Weights of a small image classifier: num experts 8, held-out accuracy 99%.
Rows from block 3 of a small image classifier, named by matrix and row number. Rows with one number within an expert belong to one neuron, the router's apart. Each number is 128 + 32 x the weight over its row's rms, rounded and kept within 0 to 255. All counts start at 0. After the name is the row's rms in percent of the matrix's.
After each expert's rows are labels from the 100 images, of 14976, where the router gives the expert most weight on average: "top examples" is what is common among them; "patch colour" is the nearest of a few named colours to the mean colour under the peak. Only what is clearly more common there than usual is listed. The data: scattered letters and digits in many colours. In brackets: how many of the 100, against the usual share in percent.
# router: router (model.blocks.3.mlp.router.weight, 8x192, trained with AdamW), inputs 64-127
# up: expert up (model.blocks.3.mlp.up, 8x96x192), inputs 64-127
# down: expert down (model.blocks.3.mlp.down, 8x192x96, transposed), outputs 64-127

# expert 0
router.0 082 [ 93 199 151 106 127 140 138 171 142 134 168  90  76 105 161 160  72 147  72 166 114 127  69 104  92 109 113 151 153  91 135 144 145 122 151 130 134  92 195 108 121 141 109 133  93 141 175 120 155 117 146 142 128 106 106  97 108  91 131 115 117 135  97 175]
up.0 116 [148 120 114  96 114  70 155 163  88  81 138 114 144 118 137 167 140 148 148 133 115  84 113  85  95 101 151  98 110 120 126 135 120 126 125 107 158  82 108 143 148 107 105  61 139 126  92 160 114 131 144 120 103 117 140 152 154 138 192  92  98 178 115 129]
down.0 124 [108 103  92 184  98  95  89 134 144 181 121 114 128 107 122 102  88  71 154 117 101 161 117 122 122 122 154 155 215 106  94 120 151 130  68 171 130 140 133 123  76  90  62 164 143 123 138 105  90 153 227  96 134 171  80 104 136 164 114 131 150 108 121  91]
up.1 131 [ 78  97  94  69 100 145 121 144 120  88 159 187 153 107 112  97  86 125 132 132 103  61 101 104 116 182  98 151  94  96 182 137 153  84 125 118 117 153 127 148  64  58 126  88  75 120 188 132 115 188 132  94 137  89 108 110 180 139 133 139 149 161  65  86]
down.1 128 [167  91 163 146 114 180  73 122 124 181  77 183 147 117 168 143 164 167  72 119 147  72 133 146 104  92  74 148 188 156 139 106 113 107 156 124 102 152 130 130 122 115 150 129 136 132 128 111  72 131 112 110 175 109  89  95 163  65  86 176  50 169 141 138]
up.2 137 [111  80 135 165 141 128 136 130 194 135 146  57 116 137 198 127 117 128 126 128 144 119 179  83  74 173 160  93 222  75  88 155 112 113 132 172 123 117 120 176 129  97  87 144 131 114  97 142 193 191 119 110 208 173  71 128 155 111 113 119 110  98  89 110]
down.2 129 [198 143 134  78 105 135 132 112 120 163 140 174  90 192  94  70  98  93 207  44 146 152 113 152 176 111 155 137 120 152 125 112 100 101 204 127 126 151 144 113 122 218  71 176 145 132 137 144 176 161 168 133 131 114 126 103  86  96 120 109 145 125 125 134]
up.3 119 [139  89 185 142 140 147 104 179 124 138 158 144 144 111 166 199 142 177 112  82 152 127 123 160  79 152 150 104 144 171  60 125 114 165 132 114  92  50 181 144 156 137 147 124 138 114 120 158 146 126  82 179 220  89 140 116 103 142 168 184 126 122  90 186]
down.3 111 [171 103  79 151 111 160 119 149 127 144 176 131 114 166 126 141 140 154 119 123 105 171 165 102 177 102 140 156 150  73 173 150  89 130 156  59 175 132 113  82 140 140 153 166  64 127 173  82 134 134 102  94  89 160  63 146 123 105 103  65  88 117 111  86]
up.4 083 [154  99  83  76 134 124 165 146 154 136 104  84 127 149  91 101 149 122  72 142 122 122  97  94 138 115 143 158 164 136 178 103 135  72  95 169  92 188 135 154 110 121 199  39 157 123 153  76 114 131 107 149 120 177 157 138 128 130 136 113 166 101 151 129]
down.4 088 [ 83 126 109 120  87  39 133 101  93 128 180  93 108 154 114 174 123 124 194 142 128 143 170 151 110 158 157 129 152 122 141 142 163 177  41  90 104 116 101  78 111  92  83 149 121 110  75 165  84  68 174 135 130 163 128  64 124 121 101 125  82 156 121 114]
up.5 114 [134  87  74 139  74 129 131 126 155 136 180  90 146 159  58 147  90  99  80 149 152 152 205 107  93 200 105 187 159 167 127 100  96 181 172 158 131 151 175  89 111  85 141  71  98 159  77 149 110 135 152  52 118 101 148 148 111 133 145 147 179 112  90  91]
down.5 104 [146 172 137 134 162 138 126 122 160 157 100 189 110 154 166 209  93  69  94 200  70 175 129 122 133 160 145 115 116 166 106 122  58 112 101 135 143 130 167 117 100 145 196 132  64 111 137 145 110 101  85 144 145  82 130  99 121  96 130 108 118 160 124 111]
up.6 131 [113 133 171 128 196 104 120 115  93  92 168 136 104  88 129 170 114 125 123 162 152 116 131 132  65  93 123 201 125 111  92 131 107 145 240  87  83  78 104 111 112 177 136 129 122 137 121  81 138 106 156 152  90 134 138 161 156 136 160  97 100 103 154 161]
down.6 132 [152 129 172 119 117  98 178 141 140 107 129 125 112 153 119  89 144 161  85 148  93 155 172 120 155 122 164 138  89 171 122 189 114 123 139 120 139  89 108 107 110 105 109 144  81 158 125 141  90 113 153 157 162 153 169 134  78 118  82 135 106 101 149 102]
up.7 080 [107 154 166 155 144 147 133 170  96 156 129  87 124 154 120 155  96 130 122 157 130 114 184 174 117 193 152 160 113 118 105 166 169 128  84 108 129 167 127 131 143  76 129 149 115 130 170 158 132 105 161 181 127 117  90  72 124  94 149 102  98 123 125 131]
down.7 078 [104 155 112 140  60 164 121 153 118 185 118 199 125 147 137 169 169 174 138 191 139 135 140  91 112 125 161 117 129 126 119 142  50 158  94 116  89  91  85  77 101 103 109  98 139  84 145  72 156  62 173 118  94 128 116 137 110  84 123 176 144 159  82 137]
top examples: count: one (86 vs 17.2)
patch colour: pink (58 vs 21.2)

# expert 5
router.5 136 [112 119  88  78 140 117  98 110  97 127  86  77 155 124 107 156 144 160 121 140 175 131 102 106 117 101 104 158 131 115  60 149 144 159 131 144 147 161 129 162 151 178 132 136 150 143  51 119 135 124 114 112 151 101 179 150  65 126 127  99 182 110  91 163]
up.0 092 [150 163 150  97 168 151 148 114 204 128 108  99 134 126 134 130 192 161  97 109 121 109 118 115 142  71 135 119 160  89 129 102  62 154 127  93  78 104 117 100 142 164 136 179  89 167  86 126 160 106 133  62 162 118 113 102  77 125 110  82  99 136 122 109]
down.0 092 [101 159 116 125  93 167  97 124 197 149  35  99 110 155 148 189  78 144 112 165 172 133 132 105  42 135 163 135  88 169 162 153 125 172 121 145 167 130 129 120 141 109 117  97 183 127 143 114 117  87  59 158 138 139 129 124 173  81 176 168 112 134 153  88]
up.1 116 [173 132 140 163 185 111 172  84 125 145 136 133 122 150 189 110 120 122 118 142 114 112  97 127 110 159 144  94 167 109 142 169 122 110 161 103 137  70 109 230 126 143 146 112 131 134 148 115 132 151 112  73 161 107  66 109  98 108 108 200 184 114 187 136]
down.1 109 [185 100 113  67 110 167  89  80 142 124 134  96  72 127 153  68 143 139 143 151 113 115 125 134  95 133 164  95 120 129 162 157 108  92 133 106 187  88 130 143 162 160 112 119  78 126 154 141 110 105 193 158  42 125 106 129 143 142 176  47 108  96 131 147]
up.2 099 [128 109 188  99 129 132 119  82 178  77 202 118  63 157 183  90  70 164 110 143  68 159 134 111 149  74 131 141 124  90 141 106 109 152 104  78 184  99  81  96 179 155 144 156 157 128 117  92 124 133 128  61 136 119 167 152 173  84  88 117 123 136 120 161]
down.2 097 [162 150 148 105 134 174 173 101 100  74  70  96 139 109  54 152 124 104  83  98 150  98 164 133 141 138 146 128  91 139 156 188  98 160 102 155 102 132  96 128 109 132 103 126 106  64  21 138 173 168 199 167 158 160 138 140 119 141 110 135  74 111  82 140]
up.3 107 [152 159 144  76 111  99 120 110 157 134 132  85 131 105 171 154  93 122 116 151 180 111 157 136 125  77 159 183  55 161 137 108  84 122 118  85  56 132 137 125 107 152  90 119 128 124 161 174 182 103 148 118 120 113 109 122 118 105 117  93 176 130 145 115]
down.3 101 [142 178 157 132 142 194 145 187 111 111 130 143 105 125 190 127 151 138 136 140 148 136 119 175 148 128 104  73 142  95 122 182 182 134 193 117 100 121  62 115 216 137 106 144  77  85  59 167 122 139 114 171  99 153 164  83 204 131 156  88 159  90 123 152]
up.4 111 [143 161 114  38  78  93  96 151 135 152 108 139 129 154 122 148 134 127  74 108 152 177 127 138 155  82  61 212 184 124 109  81 136 189 132 152 136 160 117 132 119 168 104 107  56 115 134 140 171 131 167 127 114  56  84  93  98 155 153  97 148 108  83  90]
down.4 105 [126 140 133 171  92 169 134 112 148 148 152 189 133 103 104 165 123 125 176 120 138  65  76 164 140  78 148  89 167 145 112 116 180 101 177 118 111 139  97 172 100 106 149 132 206 140 184 137 162 161 148 128 162 135 138 119 106 179  81  61 118 118 167 149]
up.5 084 [185 129 119 124 123 141 128  97 197 100 105 142 180 106 106 132 201 155 124 155  72 106 156  79 129 219 111 105 150  87  96 142 124 116  77  97  87 112 138 116 129 163 133  79 114 119 144  85 144 107  96 134 174  92 130 153 146 141 111 193 112 162  87  90]
down.5 090 [ 90  90 151 142 112 196 126 124 111  94 105  93  97 151 145  75 115 121 120 172 120 165 134  79  74 177 131  72 228 119 110 119 139 120 174  82 109 113  92 160 137 148 152 104 102 176 170 126  73 121 141 164  76 169 140 140 136 139 112 110 151 107 138  83]
up.6 113 [120 114 113 127 156 181 124 108 110 110 181 123 198 152 124 137 162 103 127 111  85 128 121 103 103 151 116 175  68 129 110 153  93 192  85 142 140 106 142 140 147 112  99 116 119 146 150 119 137  97 124 139  89  98  96  86  80 163  59 151 158 142  75 129]
down.6 114 [126 183 150 159 126 118 129 129 145 166 156 152 101 101 174 137 105 117 149 118 141 154  73 106 128 167 155 125 160 131 114 141 113 116 129 173 137  86 206 156 114 146 103  99 150 149 163 175  76 141 152 133 200 160 144 108 132 103 101 161 128 124  69 137]
up.7 094 [ 92 126  78 144 104  76 177 148 146  93 103 155 172 168 155 156 175  87  77 140 140 118 111 127 125  84 110 174 157 139 164 143 147 137 116 131 124  85 129  94 116 132 132 213 110 163  87 109  39 186 106 141 123 166 129 152 148 129 102 166 116 129 133 177]
down.7 099 [128  71 127 142 145 128 113  64  82 120 114 127  95 108 122 126 177 169 158  90 198  31 161  97 129 131 146 147 109 112 129 131 144 143 118 111  79 103 213 125 136 130 134 141 169  95  91 148 143  87 126 143 111 137 167  85 124 142 131 128 128  93 105 133]
top examples: orange (45 vs 19.3); count: six (42 vs 16.4); pink (40 vs 19.7)
patch colour: brown (63 vs 13.2)

# expert 3
router.3 129 [155 100  91 133 102 166 115 142 116 121 112 121 105 158 109 134 140 141 130 141 147 142 122 123 139 149 138 146  73 145 112 138 154 139 171 112 179 136 119 120  95 128 116 125 133 154 151  93  70  91 101 170 153 157 103 169 147 154 121 184  95 127 131 110]
up.0 077 [124 152  65 166 165 154 116 167 115 151 129 130 150 118 168 175 116 144 132 133 178 101 161 139 134  80 148  87  84 110 164  70 119 115  75 112 122 102  96 155 139 170 122 135 118 154 193 131  98 148 122 173  86 124 162 128 103 108 181 100  36 128 143 129]
down.0 084 [170 114 161 156  86 136 145  77  52  92  87 150 150 184  68  46 157 127 133 128  50  94 139 172 129 138  95  82 162 149 177 136 125 139  74  86  96 116 131 134 139  97 132  18  98 158 113 150 145 112 120 110 135 139 129  67 165 116 172 107 128 107 161 130]
up.1 090 [150  82 146 112  63 147 189 110 112 117 171  99 167 103 161 145 128 103 169 137  96 131 151 120 112 135 121 123 115 111 142 119 153  86 141 162  92 102  74  98 146 175 159 162 120 112 104 122 122 110 122 155 114 186  52 173 198 149 153  93 112 121 136 110]
down.1 090 [115 212 168 122 150 120 159 155  74 120  94 105 156  99 182 115  85 127 169 129 129 134  73 168 102 144 159 174 120 125  66 132 146 111 101  79 136 125 125 146 201 114 145 145 127 169 134 194 188  79 144  99  88 141 166 168  70 130  87 133  78  70 126 172]
up.2 108 [140 135 172 145 192 181  87 187 120 144 122 198 111 119 101 131 154 137 116 157 116  75 123  95 156 137 125 169  98  78 172  93 101  65 152  83 103 180  75 164 138 102 102 122 129 123 138 137  86 106 108 154 100  98  86  77 171 122 108 128 160  87 140 158]
down.2 100 [134 136 139 127 121 160 132 107 101  91 139 105 120 113 150 148  91 104  75 131  98 114 138 156 135 101  54 140 146 157 156 100 175 101 124 108 125 201 163 115  90 131 137 116 149  96 167 121 131 113 111 104 207  55 143  98 113 124 137 161  97 127 115  51]
up.3 120 [151  87 160 134  80 120 125 116 144 147 153 148 136 145 198 109 131 129 215 161 188 135 186 129 129 140 119 126 147 136  81 136 106 166 130 148 131 128 106 116  93 101 152 128 153 146 176 153  26 104 139 146 151 164 101 166 105 148  80 174 106 131 175 106]
down.3 119 [144 142  27 148 144  63 188 117  97 113  83 121 170 131 116 144 152  90  64 129 145 131 152 141 158 168 146 110  92 142 127  80 113 127 129 175 107 121 175 191  66  85  89  91 111 178 101  82 132  96 169 152 153 127 153 132 144 129 177 133 194 114 117  68]
up.4 092 [100 129 156 128  97 155 122 111 182 157 113 154 139 133 166 124 159 160 115 114 106 112 136  97 164 130 145 110 128 114 102 173 107 135 114 165  79 128  80 124 115 161 120  76 165 190 118 184 131 110 130 130  98  98 109 131 125 179  70 116 178 176  89 129]
down.4 090 [120 164 122  71 160 187 123  95 138 142 138 159 118 138 146 137 129 122 173 119 132 131 112 114 118 105 139  75 118 142 180 127 102 195  93 226 153 205 156 176 140 134 187 112 200 124 148 132 109 136 169 126 180 174 163 140 153 129  77 169 150 120 131 134]
up.5 095 [160 143 103 133 109 129 150 101 118  89 142 124 156 135 120 144 103 154 132 146 134 143 189  94 108 119 127 115 156 121 137 170 120 110 171 126 140 176 110 176 127 147 105  74 114 126 142 104 156 124 126  94  75 146 140 103 134 140 122  89 162 159 168 127]
down.5 098 [163 113 149 179 157 143 157 194 113  92 112 141 111 137 149 153 159 115 123 115 121 143 155 105 167 150 152 105 155 147 138 129  84 155 151 146  91 100  95  76  87 121 164 132  64  54  92  72  95 124 152 139 139  93 131 123 180  90 141 114  91 135 124  88]
up.6 090 [121 160 193 131 123 130 104 118 159  30 150 182 143 133 159 183 142 131 170 120  95 130 117 141 134 175 137  73 188 129 122 113  91 134  86 146 169 120 142 113  67 129 174 129 126 134  84 130 141 145 140 149 177 125 152 138 113 126  99 113 165 148 163 124]
down.6 096 [123 130 175 150 145  90  89 131 114  89 105 105 132  74  89 125 157 141 136 133 155 142 110 125 189 120 167 197 104 132 133  61 127 175 137 131 120 125  87 107 115 120  67 118 156  87 162  92 153 107 171 128 138 172 148 180 128 131  89  97  95 100 140 165]
up.7 103 [160 134 167 114 149 158 130  85 158  97 165 139 118  87 102 142 173 176 210 139 142 154 131 106 113 120 156  78  65 122 133 114 119 154 199 113 123 148 151  71 180 202 119 142 151 124 145 140  89  57  88 159  91 142 133  90 147 101 114 175 112 122 130 151]
down.7 098 [146 147 140 105 101 123 127 124  78  44  87 171  88 112 110  98 106 124 101 110 103 170  85 152 174 152 100  75 137 100 196 130  74  96 122  99 141  87 170 121 149 102 105 160 165 154  96 133 112 179 149 149 128 109 144  78 190 150 135 157 112  69 174 106]
top examples: count: six (66 vs 16.4); yellow (47 vs 19.5); orange (45 vs 19.3); pink (45 vs 19.7)
patch colour: brown (54 vs 13.2)

# expert 1
router.1 114 [ 98 110 208 179 101 143 151 105  94  82 172 141  79 119 160 130  90 123 158 142  49 132 143 104 122 117  70 109 131 147 162 145 134 135  59  69 149 165 177  57 139  99 112 137 130 108 164 121 160 158 160 137  82 150  65 108  93 126  54 128 139 143  94 103]
up.0 078 [110 118 102 124 147  93 159  91 156 144 143 140 118 134 155 150 142  96 123 139 166 188 118 139 120 136 127 119 168 136 167 163 168 201  96  90  92  93 131 133 165  89 101 123 122 132 124 145 141 109  65 125 140 123 108 156 189  90 166 146 129  42  92  96]
down.0 085 [ 98 176  52 107 119 123 130  80 128 113  98  40 163 158 109 163 176 115 179  97  76 157 147 114  76 130 119 129 104 114 106 127 159 133 149 103 147 113 137 142 121 154  82  88 220 120 127 127  84  64 116 122 118 130 125 163 101 138 136  87 167 115 123 161]
up.1 090 [154 150 146 127 124 122 101 136 108 141  92 204 121 124 171 124 154 143 182 142 167  78 134 125  76 148  97 151 175 209 135 122 131 123 132 138 115  95 182 182 109 165 119 153 114 141 129 147 178 165 150 159 137 209  85 106 119  78 120  82  93 160 130  85]
down.1 085 [140 143 128 113 169 129 145  95 160 115 142 115  99 129 128 112 156 157  82  61 112 155  89 135 163 174 141 130  95 138 131 115 139 125 170 146  83  85 108 184 155 115 186  90 129  98  68 155 121 142 155 146 148 109 217 130 143 140 155 169 123 106  78 132]
up.2 109 [130 155 119 108 125 138 167 179 156 139 186 149  84 132 129 117  58 110 166 129 117 134 145 167 148 147  79 103 201 133 128 111 193 148 175 103 128 103 118 139  95 117 186 115 113 122 156 156 143 110  93 146 158  84  99 102 124 147  61  97  81 106 133 189]
down.2 098 [181 128  80 155 165  69 176 129 124 125  97 152 146 103  77 130 186  79 154 132 103 158 143 116 177 116  66 129 142 127 153 143 133 107 175 112 150 128 113 121  87 100 141 138 168  90 134 111 174 134 176 187 109 141 132 128 158  78  98 127  94  87 120 106]
up.3 085 [137 140 161 113 185 108 113 124 203 127 135 112 133 174  93 118 115 135 117  72  99 140 152 160  94 154 126 175  99  68 186 149 136  92 148 126 125 156 129 129  78 119 131 128 112 111 122 111 138  77 120 129 155  51 130 170 115  72  96 127 171  93 148 149]
down.3 086 [110 152 156 129  91  49 110 117 129  98 136  83 176 126  81 157 162 105 177  94 141 159 150 109 122  89 174 109 106 131 149 134 117 172  47 157 167 128 104 141  91  57 154  90 194 126 111  90 172 137 166 139 174 133 106 150 118 136 153 118 134 156 122  92]
up.4 082 [141 116 135 191 144  33 148 114 127 133 119 117 150 118  81 130 150  83 114 119 126 217 167 153 140 143 167  87 104  88 127 146 142 138 205 120  98 120 134 115  26 105 152 182 112 150 164  62 168 110 140 119 107 118 120 164 116 186 120 191 179 127  83 172]
down.4 089 [123 107 116 165 142  84 122 182 116 172  79 118 149 141  64 105 128 158 172  93  98  93 119 118 150  92 154  58 143  94 161 102 111 121 139 128 166 160 189 166 115 108  93  59  96 115 124 148 155 133 122 101 138 150  96 130 152 165 123 117  57 139 136 129]
up.5 104 [111 123 111  94 149 172 195 100 113 162 139 145  81 144 130 123  94 119 116 145  94 147 169 157 121 143 202 127 146 115  60  96 141 118 127 109 116 153  93 150 151 155 118 101 156 128 119 119 151 141 159 131 145  68  87 134 123 129 143 146 192 176  48 114]
down.5 093 [127 115 121  60 101 147 107 136 162  29 124 147 142 132 101 185 111 141 107 117 101 146 196 140 166 113  83 114 117  92 162 110 163 153 163 189 126 123 152 147 137 135 119 150 102 117 183 155 113  99 163 121 133 133  89  98  97 186 128  44  66 153 162 116]
up.6 099 [ 98 132 103 111 138 103 167 132 125 123 129 124  99 119  73 138 168 105 100 100 134 122 149 193 126 167 123 132 187 124 111 114 111 115 145  74 124  79 128 109 117 186 157 157 166  91  64  91 145 110  77 109 164 100  93 146  99 161 132  88 116 152 124 138]
down.6 103 [142 140  78 143 160  56 139 108 114 155 121  81 148 135 145 181 139 102 106 118 109 103  98 158 115 111 151 127 166 127 121 169  95 129 107  88 171 136  86 188 116 137 111 121 108 129 104 115 175 160 190 174 158 148 116  90 100  82 139 151 163  95 142 114]
up.7 091 [106 171  98 120 158 183 190  69 120 127 124 173 106 127 140  98 118 114 129 180 142 167 136 131 153  53 145 166 169 195 204 136 128 177 142 112 109 160  96 132 192 145 171 113 148 104 140  95 123 133  94 120 125 119 156 107  99 176 112  69 121 170  86 115]
down.7 087 [137 105 163 164 171 152 105 116 156 173 122  61 184 139 105 109 129 156 177 115 204 130 108 125  90 146 149 182 132 132 108 145 157 151 158 131 110  43  80 131  78  92  58  97  53 118 101 159 108  97 152 133 111 107  88 142  83 116 130  66 111 120 139 146]
top examples: black (57 vs 19.7); blue (56 vs 20); purple (55 vs 19.7); count: six (55 vs 16.4)
patch colour: white (57 vs 25.5)

# expert 7
router.7 078 [ 94 169 174 157 109 148 129 166 120 178 139 142  85 122 158  65 103 140 110 115  60 206 102 101 111 131 113 134 163 111 143 111 139 175 126 139 131 117 200 115 117 119 113 131 142 181 152 127 133 119 135 129 103  75 163 120 102  95  96 129 124 101 128 155]
up.0 139 [ 68 107 140 104  86  82 176 128 103 139 123 111 137 114 195 125 135 193 114 125 185 183 175 117 110 126 163 101 168  82  81 129  79 181  91 193  95 114  99  68 105  78 136  80 137 165 150 118 115 128 167 194 169 112 140  87 134 134 131 186 100  68 147 104]
down.0 133 [136 148 134 143  64  87 104 117 165  75 176 118 133  91 172  78 123 119 159 177 103 112  99 140 117 102  94 155  84 166 141 117 171 118 130  83 104 139 122 158 160  76  84  86 125 153 115  83 141  92 162 143  21 123 161 151 138 115 176 108 170 128  91 172]
up.1 114 [128 145  90 115 121 105 121  85 177 136 122 115 150 105  42 160 166 173 120 159 132 187 111 129 128 106 115 188 108 135  82  90 145 143 148 113 121 180  78 128 129 166  67 151 102 124 133 111 125  72 133 150 156  80 114 132 158 127  69  95 147 103 141 155]
down.1 115 [ 86 124 103 147 121 175 178 123 144 144 121 189 161 153 185 131  73 104 130  92 126 112 140 135 108 158 179 148 150 107 118 157 101 144 127 115 121 158 198  99 161 107  97  51 126  96  95 130 126 197 206 151 132 149 103  81 141 148 146 157 131 142  97 122]
up.2 111 [ 73 154 108 119 136  73 175 162 141 115  82 156 136 153 155 150 141 126 139 115  93 122 156 146 151 177 154 146 142 110 140 142 118 178 147 151 111 110  95 127 156 177 118 122  90 134 167 165 117 137 148 114 144 114 101 136 120 158 169 164 102 125 111 137]
down.2 114 [114 143 177 110 141 134  67  85 181  85 137 134  60 109 180 107 151 148 132 117  79 145 124 107 112  69 102 172  91 141 173 178 194  80 150 134 174 158 173 162 122 127  86 170 180 133 100 139 157 129 185  75 160  78 129 113 182 148 137  59 119 100  74 152]
up.3 133 [ 94 149 121 117  96 122 160 110 105  94 181  92 137 151 176 126 124 136 142 166 117 119 107  95  61 101 139  43 135 130 136 149 171 158 207 121 117 170 102 138 154 163  95 104 136 139 189 188  78  82 164 165  69 119 145  78 162 139 149 107 135 122 145 163]
down.3 128 [120 128 102 112  76 185  99 174 145 108  81 158  64  58 108  78 101 171 112  87  94 164 103 148 123  63 130 148 109 176 157  51 146 139 141 139  68 122 134  93 151 118 127 112 120 146 130 110 184 150 123  59 141  99 148 167 146 129 137 147 106  82  81 110]
up.4 083 [135 138  62 180 182 142 158 163 126 126 131 137 107 168 125 127 141  70 145 114  42 106 131 139 128  82 119 141 137 121 131  92  98 155 104 149 148 143 104 172  69 126 110 154 142 146  76 191 163 172  53 204 166 184 112 145 174 148 135 103 113 131  71 159]
down.4 087 [115  97 159  98 125 121 160 112 129 101  90 170 109 144 151 106 128 154 155 143 175 149 104 130 149 119 116 106 134 174 149 113  93 104 168 153  62 140 152 150  74 180 150  99 147 150 175 128 155 181 128  87 133 119 188  53 112 151 119  96  97 132 139 141]
up.5 083 [109 136 145 125  84 124 139 165 102 190  61 118 159 171 205 156 107 131 127 106 165 152 166 148 121 113 131 107 209 106 151 140 163 150 102 142 154 118 159 170 122  93 143 129 113 109 119 134 136 133 134 161 163 103 185  88 175 110 102 139 151 115 127 142]
down.5 091 [196  84 113 134 136 144 136 100 124 163  98 186 124 114 102 171 124 145 163 190 177 113 150 207  66  96 124 172 155 132  75 105 111 111 107 115 129 133  71 146 168 122 157 129 194 149 104 101 163  93 124 137  90 151 149 175 147  69 138  68 161  86 129 110]
up.6 144 [130 123 100 153 134 129 152 106 170  96 119  94 150 180  78 167 176 153 102 151 107 124 122 111 120 190 142 145 129 110 180 155 100 145 154 105 112 162 134 142   4 172 189  37 173 127  89  98 123 113 153 138  90 124 125 115  84 138 171 116 146 124 102 120]
down.6 124 [101 136 123  85 115 126 101 188 128 105 132 187  67  85 156 178 104 117  91 165 101 114 171 152 182  98 135 125  61 151 172 136 165 106 143 148 129  98 185 123  97 169 158 195 198 139  98  71 123 176 142 148 116 106  95  64 120 111 175 158 137 107 104 148]
up.7 076 [146 189  84  87 172  76 185 102  91  85 109 125 155  85 129 147  83  91 192 122 137 137 150 123  79  85 121 148 102 108 140 164 101 129 120  50 165 168 127 124 104 130 136 178 102  87 108 114 122 169  61 144 156  85  82  70 151 127 127 131  55 134 115  97]
down.7 073 [141 126 179 148 118  95 166 164 130 109 102 109 130  57 131 194  95 142 201 151 103 160 139 168 138 107  88 113 117 145 117 141 113  52 107 122  70 140  83 159 134 127  93 113 171 113 131 143 106 120  91 131  66 125 162 112 117 140 161 143 124 139 169 129]
top examples: count: one (96 vs 17.2)
patch colour: black (96 vs 35.6)

# expert 4
router.4 081 [ 94 180 120 179 106 129 119 207 108 159 145 138  87 118 162  69 163 122 130 115 110 163  56 102  67 117  86 145 142  89 157 163 168 132 103 124 115 109 157  59 157 114 103 130 129 186 182 116 128 137 139  82  94 148  87 103 107  44 113 103  86 126 137 135]
up.0 083 [171 129 163 156 113  63 109  99 117 135 177 140 167  84 157 168 152 121 144 108 111 129 149  70 114 199 158 148  70 122  82  96  65 133  99  99 105 124 125 112 106 184 159 188  72 107 150  79 121  98 148  99 148 116 107 146  92 132 145 151  90 102  99 145]
down.0 079 [165 112 175 147 112 111 180 156 100  87  86 147 157 146 181 136 146 190 151 102 175 143 112 192 122  84 141 173 164  92 137 156 111  91 162 121 161 148  70 124  57  91 114 153 126 149 104 165 117 155 105 146 125 132 114 155  94 126 105 103 129 142 175 112]
up.1 083 [113 115 122 132 101 126 144  98 107  67 119 134 154 130 118 143 101 142 192 109 113 121 160 153 107  97 178 142  96 116 107  75 124 169 114 178  73 157  98  96 191 114 159 132  71 117 102  92 144 144 145 171 111 136 152 114 117 151  62 144 136 171 128 149]
down.1 088 [140  97 164 132  48 120  96 100  97 120 188 128 179 125 110 128 151 150 115 108  93 107 120 156 149 144 130 154 155 104  97 137 160 138 165  65 115  99 126 127 125 134 100  95 138  96 121  82 137 113 135  89  96 106 119 162 113 124 143 100 166  98 168  98]
up.2 114 [129 114 113  45 150 110 151 113 105  92 121  85 154 121 146 110 156 109 124 101 187  76  96 118 142 116  46 139 104 167 159 247 142 199 137 149  89 133 143 116 105  98 120 120 108 166 104  87 187 108 104  99  84 150 163 173 105 127 208 122  80 142  80 154]
down.2 115 [120 151 146 117 162 154 100 140 148 118 157 144 184 142 132 103  88 152 137 103 176 130 184 132 153 137  82 148 131 102 134 104  50 172 216 122 126 118 105  92  80 122 154 156 138  84 124  97  90 105  93  54 112 115 140 136 171 122 144 135  75 123 116 149]
up.3 116 [123  87 120 168 108 120 119 195 123 126 112 102 119 125 121 152  85 129 151 115 101 111 163 118 122  78 148 177 184 118 169 131 111 104  89 183 188 172 143 146 147  77 137 123 126 136 112 134 126 150 129  83 105  82 168 138 111  93  53 149 142  75 132 140]
down.3 111 [109 148 142 109 105 114 165  84 136 125 148 100  76  85 139 103 126 121 103 182 145  74 126 109 129 159  74 163  87 101 162 121 180  76 128 104 106 138 105 121 160 107  92  96 111 128  94 146 161 128 131  83 130 103  83 114 130 165 151 164 164  85 108  91]
up.4 097 [138 105 100 121 188 118 105  95 117 182  96  78  74 112  90 182 151 115  71 123 110 117 131 131 140 121 105 103 152 146 124 192 156 196 163  81 158 118 123 117 117 165 195  82 143 121 112 122  99 103 113 156 131  36 114 126 112 141 192 149  98 133 143 115]
down.4 100 [133 116 162  74 126 163 177  90 136 155 136  41 117 132 143 125 123 132 143 175 113  90 149 112 143 111 131 101 178 112 126 105  94 138 174 151 104 110 147 129 130 138 219 110  33 139 158 154 141  83 112 106 140 130 139 131 147 146 123  77 117 114 165  71]
up.5 068 [120 160 103 108 136 135  44 114 152 116  90 159 139 153 108 128 150 164 100 141  48 182 131  94 165 144 127 134 118 122 147 131  99 124 102  72 133 118  92 157 143 216 136 158 110 113 127 164  76 102  27 135 147 151 138 101 155 142 189 115 143 127 186 122]
down.5 072 [164 116 143 125 115 119 128 117  98 159 148 147 114 114 137 109 122 101 157  54 107 106 148 168 146 124 180 156 151  91 134 171 163 184 135 124 168 157 114 170  92  67 194 122 105 128  88 195 168 158 118  88 170 141 127 109 117 129 104 115 100 128 102 149]
up.6 079 [104 161 147  98 155 115 147  95 121 207 125 122  80 124 161 154 144 154 119 100 111 160 155  90 124  91 133 130 156 170 142 128 175 139 181 126 108 158 121 127 135 169 181 108  84 151 120 105 177 102 108 180 120 126 111 135 105 135 101 196 135  84 116 183]
down.6 076 [110 113 159 117 117 143 135 115 152 133  72 150  94 131 161 132 113 109  82 147 134 125 150 134  68 102 213  98 173 129 108 157  83 146 127 137 125 114  56 118 172 113 132 127  91 126  86 157 163 145 198 167 105 147  73 151 101 159  76 107 166  92 101 181]
up.7 100 [145 107 126 170  96 138 167  98 125 124 105 154  96 189  98 129 105 191 103 131 116  94 114 126 171 120 139 102  64 173 219 102 103 186 112 123 129 158 116 137 135 111 126 112 105 106 147 110 124 123 123 107  96 125  95 127 138 118  89 146 108 104  89 139]
down.7 093 [115 128 156 107 161  50 166 174 164 146 145 142  89 144 165 147 100  74  78 126  82  88  44  99 149  58  94 152 116 164 129 128 152 159  30 114 150 103 115  72  89 124 171 136 121 168 157 165 145 126 103 174  79 164 132 135 158 112 172 146 124  83 177 134]
top examples: count: one (97 vs 17.2)
patch colour: brown (31 vs 13.2)